From a checkpoint of a small masked spectrogram model.
Data: 78125 training examples, 20.0 epochs.
Rows from block 5 of a small masked spectrogram model, named by matrix and row number. Rows with one number belong to one channel. Each number is 200 + 30 x the weight over its row's rms, rounded and kept within 0 to 999. All counts start at 0.
After each channel's rows are labels from the 100 clips, of 14848, where the channel reaches its highest value: "band" is the frequency band that holds the peak; "strongest on" is what is common among them. Only what is clearly more common there than usual is listed. The data: notes from a synthesiser with random patches. In brackets: how many of the 100, against the usual share in percent.
# convs1: 3x3 conv (model.blocks.5.convs.1.weight, 80x80x3x3, each kernel summed), inputs 0-79
# convs2: expand pointwise conv (model.blocks.5.convs.2.weight, 336x80x1x1, transposed), outputs 0-67

convs1.59,146,157,140,237,142,212,173,139,225,202,206,189,173,195,120,222,214,203,196,233,185,197,207,203,226,230,191,220,192,242,226,180,263,242,240,182,156,204,149,199,242,214,204,230,219,213,186,196,235,218,185,213,137,231,186,169,220,218,198,154,192,189,174,209,152,211,219,172,191,230,265,182,204,192,191,227,172,179,190,187
convs2.59,168,213,169,208,182,168,202,217,231,230,207,225,201,175,204,180,210,183,194,206,159,178,162,234,249,189,216,214,193,165,137,217,231,193,257,173,205,199,204,150,237,244,187,160,154,162,219,188,159,240,171,186,208,198,214,184,168,136,206,170,190,222,200,276,212,223,226,176
band: 4000 to 8000 Hz (77 vs 25)
strongest on: drive (56 vs 25.8); noise (26 vs 10.2)

convs1.29,187,185,298,172,189,165,241,183,177,145,180,219,212,173,227,179,178,260,219,225,158,257,222,216,199,237,194,227,162,227,199,197,206,210,215,205,190,193,215,166,165,235,190,218,209,203,187,161,183,143,217,234,169,185,177,235,218,159,204,195,185,198,252,207,171,198,197,210,176,175,180,212,228,145,189,111,207,160,185,179
convs2.29,223,253,158,165,186,204,203,198,163,184,188,211,265,231,218,215,165,217,185,224,260,222,204,239,257,224,177,156,242,204,239,139,231,205,214,225,228,230,183,183,203,237,174,156,192,208,197,219,219,242,208,221,178,209,172,171,260,234,220,174,130,186,178,218,182,187,239,195
band: 250 to 500 Hz (49 vs 12.5)
strongest on: pad (72 vs 25.3)

convs1.30,182,191,110,235,174,185,156,202,165,225,190,211,216,169,154,177,192,212,230,214,155,234,263,164,223,181,236,229,193,188,205,201,222,240,232,179,229,233,227,132,197,203,194,234,190,196,210,167,212,195,153,225,166,236,167,202,194,210,224,197,202,192,221,207,172,196,203,200,204,169,265,190,197,151,220,200,277,258,181,231
convs2.30,208,198,217,234,213,183,192,201,217,143,173,182,238,244,183,254,198,185,260,181,164,223,212,176,250,236,221,236,164,201,209,178,119,240,226,233,216,228,191,188,214,148,295,223,174,161,234,221,151,250,169,222,222,172,142,181,184,190,207,179,206,191,153,223,179,217,240,214
band: 250 to 500 Hz (34 vs 12.5)
strongest on: filter wobble (95 vs 20.1); filter: high-pass (41 vs 20.3); resonance (38 vs 14.8)

convs1.47,235,157,202,182,178,181,190,166,170,248,152,199,191,215,191,157,181,211,210,155,190,189,191,204,204,216,241,203,220,141,241,159,236,204,237,241,195,254,240,152,187,195,153,149,211,218,195,165,191,209,211,249,223,176,224,220,192,215,266,222,199,148,181,178,152,189,230,177,258,208,220,255,245,183,194,210,170,185,210,169
convs2.47,205,177,247,199,131,179,191,182,204,196,204,192,192,192,180,184,227,169,198,202,168,247,229,186,181,271,201,180,198,169,233,179,205,178,174,210,198,192,164,185,239,199,206,204,184,202,201,254,184,156,197,202,106,165,171,168,159,204,214,165,190,161,182,193,222,214,222,174
band: 2000 to 4000 Hz (57 vs 25); 1000 to 2000 Hz (36 vs 12.5)
strongest on: glide (75 vs 22.1)

convs1.37,180,260,249,168,194,177,225,209,192,182,202,232,184,139,183,230,207,193,234,109,232,207,244,171,186,188,209,184,213,148,177,205,224,174,215,168,263,240,197,207,161,214,155,208,177,215,236,172,232,227,192,249,203,205,221,187,197,188,194,209,236,217,209,244,184,183,186,189,190,187,192,200,231,195,221,173,129,278,164,199
convs2.37,153,187,229,228,163,191,251,189,230,236,223,225,212,218,178,167,206,165,204,189,190,242,209,186,200,170,227,249,263,211,210,196,207,219,217,168,203,233,250,197,262,228,183,196,199,191,210,155,183,271,245,159,202,263,259,159,205,199,149,164,205,225,231,182,184,186,189,122
band: 2000 to 4000 Hz (62 vs 25)
strongest on: pitch class: F# (40 vs 6.8); detuned saws (31 vs 10)

convs1.79,220,208,180,200,172,209,221,153,180,224,210,217,155,204,234,202,221,217,216,235,223,243,254,168,187,232,214,196,158,195,212,200,233,161,183,197,175,220,277,223,191,207,190,201,204,252,154,188,167,268,169,199,193,217,220,234,202,218,169,234,215,199,225,169,169,212,203,114,188,133,216,243,171,166,229,243,183,177,207,157
convs2.79,223,205,149,252,166,197,207,226,185,192,277,190,183,176,207,202,174,182,234,245,230,201,121,202,213,238,191,199,132,247,198,216,162,192,192,185,205,189,164,209,135,213,165,238,195,199,253,171,222,183,206,278,257,214,191,145,209,135,215,182,200,200,177,188,164,170,264,221
band: 250 to 500 Hz (46 vs 12.5)
strongest on: echo (96 vs 24.7)

convs1.64,187,194,150,207,178,169,214,209,244,201,237,205,164,169,192,242,154,172,212,198,233,203,204,198,172,238,233,216,174,186,199,194,237,255,308,235,233,178,222,182,263,168,194,254,188,194,193,232,178,218,181,219,188,214,193,150,216,254,215,196,183,220,174,243,204,157,224,211,187,217,199,210,161,193,154,211,153,224,157,207
convs2.64,224,238,268,189,210,192,170,260,190,164,180,162,220,224,176,204,200,151,217,184,156,236,205,135,206,134,240,199,185,191,216,239,137,226,226,196,245,190,204,235,176,172,190,197,230,209,199,216,219,218,165,167,197,207,188,171,171,130,233,223,249,183,201,188,249,146,173,238
band: 0 to 250 Hz (97 vs 12.5)
strongest on: gate (60 vs 24.6)

convs1.31,126,183,210,209,173,222,219,201,205,223,189,224,210,247,150,229,210,212,221,233,190,220,183,249,163,161,190,221,277,171,194,184,196,192,194,222,174,181,119,182,144,256,191,206,186,204,280,197,207,183,147,154,203,197,186,198,255,202,132,200,164,181,225,211,221,218,197,201,193,202,231,198,182,160,220,208,187,198,224,193
convs2.31,226,234,167,188,225,218,208,129,222,201,150,207,234,202,292,178,188,207,213,183,233,213,154,198,215,198,180,177,206,174,211,184,132,224,220,191,203,198,244,224,180,226,232,186,200,238,171,104,171,167,189,202,202,197,215,168,155,218,162,186,206,209,141,105,219,269,190,238
band: 0 to 250 Hz (51 vs 12.5); 250 to 500 Hz (38 vs 12.5)
strongest on: gate (50 vs 24.6); high-pass (46 vs 20.3)

convs1.71,226,228,175,183,225,141,182,188,209,190,197,209,167,145,232,205,235,211,168,126,177,222,209,233,175,160,210,208,177,145,179,202,155,169,272,229,162,194,218,214,209,216,157,180,249,230,176,207,258,215,244,190,202,224,244,185,232,258,230,208,209,170,252,171,201,145,211,196,190,215,214,196,228,184,185,206,228,210,191,237
convs2.71,165,198,147,194,275,209,239,199,181,211,186,195,212,197,216,148,210,157,243,232,188,218,229,187,175,206,191,155,177,194,235,199,223,194,241,248,178,230,175,200,180,247,157,190,267,176,149,162,210,106,205,237,234,173,205,227,210,222,168,203,192,197,171,234,195,267,169,160
band: 2000 to 4000 Hz (71 vs 25)
strongest on: glide (91 vs 22.1); square (30 vs 10.1)

convs1.72,186,214,211,283,151,213,254,227,187,207,230,161,172,187,217,250,221,117,200,217,205,232,231,158,230,186,257,177,187,207,239,228,144,197,220,198,179,189,195,230,219,165,159,206,224,180,205,198,206,167,174,207,230,226,231,146,190,208,130,178,172,223,166,179,200,205,210,206,194,208,154,163,190,160,189,215,162,194,174,191
convs2.72,171,205,224,135,212,173,200,176,199,209,166,261,199,202,249,212,201,219,229,197,209,182,219,236,233,223,207,248,162,184,149,214,221,193,187,156,214,175,189,171,161,235,203,214,151,182,255,236,239,229,234,185,221,219,223,222,238,167,184,236,176,234,192,231,208,122,209,259
band: 250 to 500 Hz (48 vs 12.5)
strongest on: glide (57 vs 22.1); pluck (57 vs 25)

convs1.66,242,190,234,176,171,197,228,186,248,178,210,243,137,209,203,217,159,162,178,193,221,179,156,172,187,170,189,200,177,149,143,210,242,222,207,203,208,212,139,116,197,187,176,173,224,195,219,254,159,209,207,176,163,196,194,217,246,158,167,232,170,192,239,230,179,192,201,206,218,203,208,221,207,159,199,189,192,140,141,187
convs2.66,246,206,155,193,190,195,201,215,201,171,210,198,246,171,184,207,155,249,181,222,242,141,227,240,206,166,188,170,186,229,177,170,254,195,215,218,134,192,254,231,151,188,196,158,191,246,180,175,215,195,240,233,175,246,212,204,211,249,165,211,207,205,229,151,212,245,217,222
band: 500 to 1000 Hz (30 vs 12.5)
strongest on: gate (68 vs 24.6); square (32 vs 10.1)

convs1.12,187,223,200,207,211,197,262,229,196,191,236,184,189,204,204,231,236,152,214,164,189,210,167,188,180,184,173,205,180,229,204,180,168,226,250,216,234,167,203,269,236,233,225,151,178,194,155,212,233,169,168,189,135,187,221,242,134,240,166,163,162,159,202,185,236,206,226,189,173,229,198,209,232,218,234,164,188,192,140,241
convs2.12,173,226,177,208,165,194,200,209,203,177,212,189,224,177,233,245,207,237,228,205,248,217,197,221,198,222,121,188,189,223,176,180,228,206,165,203,239,203,184,212,190,216,224,192,173,285,140,212,201,186,242,229,111,175,172,216,158,213,158,195,182,235,225,187,193,207,232,220
band: 4000 to 8000 Hz (99 vs 25)
strongest on: gate (61 vs 24.6)

convs1.57,148,191,107,223,144,198,252,226,226,221,196,199,208,184,219,250,188,143,209,174,213,197,214,212,162,215,229,172,144,163,176,159,209,217,225,215,177,198,240,108,216,122,182,193,206,195,208,197,215,186,187,205,229,192,213,173,188,189,208,215,192,198,211,240,228,158,211,229,179,232,248,198,197,179,197,193,207,243,235,213
convs2.57,205,215,214,163,211,177,233,200,169,226,155,171,203,217,180,213,154,242,200,218,191,225,219,254,201,165,163,228,239,194,191,212,194,217,199,237,148,306,202,155,207,201,204,184,211,185,180,205,228,230,161,163,166,142,174,221,255,245,211,221,175,192,219,171,214,175,232,211
band: 0 to 250 Hz (94 vs 12.5)
strongest on: gate (63 vs 24.6); bass register (56 vs 22.4); drive (55 vs 25.8)

convs1.20,203,169,235,158,209,216,194,252,203,147,184,204,216,171,216,245,185,190,205,152,163,201,215,195,185,210,191,234,168,161,156,176,183,204,211,150,166,151,207,134,172,191,147,169,266,229,245,180,242,209,183,206,214,217,236,205,229,137,173,196,204,186,245,251,216,180,239,175,184,184,199,167,202,183,226,204,252,219,215,236
convs2.20,168,202,194,116,227,217,235,214,213,223,226,201,207,189,200,203,172,195,146,229,195,233,165,245,171,186,241,225,205,169,175,156,194,210,209,150,169,197,207,183,168,205,202,214,191,188,157,154,200,235,192,210,138,171,224,156,201,229,258,204,172,205,105,180,184,113,165,203
band: 2000 to 4000 Hz (54 vs 25); 1000 to 2000 Hz (32 vs 12.5)
strongest on: glide (93 vs 22.1); square (29 vs 10.1)

convs1.49,144,219,229,205,183,212,239,215,193,185,203,195,201,188,204,189,164,194,162,147,248,272,257,217,217,204,225,240,283,216,203,175,200,187,231,199,184,199,199,191,217,200,247,216,162,198,175,169,179,202,206,193,159,195,190,223,197,203,181,272,215,154,207,202,163,198,217,189,163,207,185,225,233,209,206,139,105,171,195,230
convs2.49,262,211,185,230,169,246,153,228,242,222,264,220,213,204,217,200,187,191,236,230,184,193,193,224,155,203,226,207,226,201,194,90,185,215,214,244,230,218,167,103,198,237,244,194,242,179,205,190,230,152,239,211,189,135,211,180,185,232,216,187,172,233,154,231,229,207,200,220
band: 4000 to 8000 Hz (66 vs 25)
strongest on: bass register (71 vs 22.4); detuned saws (47 vs 10)

convs1.2,151,162,125,209,161,195,199,194,165,160,201,210,144,186,235,211,151,204,193,201,186,225,226,220,202,233,219,153,134,251,194,218,201,195,214,170,165,206,208,204,214,141,223,223,136,200,207,249,210,188,143,240,184,254,200,173,223,260,197,169,219,207,210,204,201,171,229,201,248,190,231,208,194,174,181,206,181,253,183,206
convs2.2,204,217,246,160,187,201,292,157,228,223,218,189,203,188,172,179,199,175,153,164,223,160,242,173,225,240,242,225,198,214,194,199,143,154,163,190,188,173,175,186,163,210,221,214,183,228,205,208,214,217,267,189,165,218,216,249,136,198,201,171,210,196,182,160,231,230,155,189
band: 500 to 1000 Hz (41 vs 12.5)
strongest on: gate (80 vs 24.6)

convs1.8,169,165,184,177,177,169,298,172,262,200,205,190,148,133,221,212,177,205,159,194,222,223,227,213,213,226,188,95,209,192,186,184,189,220,172,218,214,183,221,182,211,198,190,204,198,198,205,230,173,169,202,242,196,211,237,167,222,190,187,199,222,241,197,244,171,125,231,200,199,261,207,183,172,213,179,201,200,204,181,213
convs2.8,184,222,187,198,271,153,231,161,199,165,200,203,156,224,203,192,214,216,219,152,188,227,208,223,190,159,236,257,107,175,219,193,203,177,211,224,189,208,218,190,175,209,224,243,166,150,253,212,221,225,227,210,200,181,220,181,201,106,214,171,210,193,237,219,202,205,230,213
band: 250 to 500 Hz (32 vs 12.5)
strongest on: pluck (60 vs 25); pitch class: A (25 vs 6.5)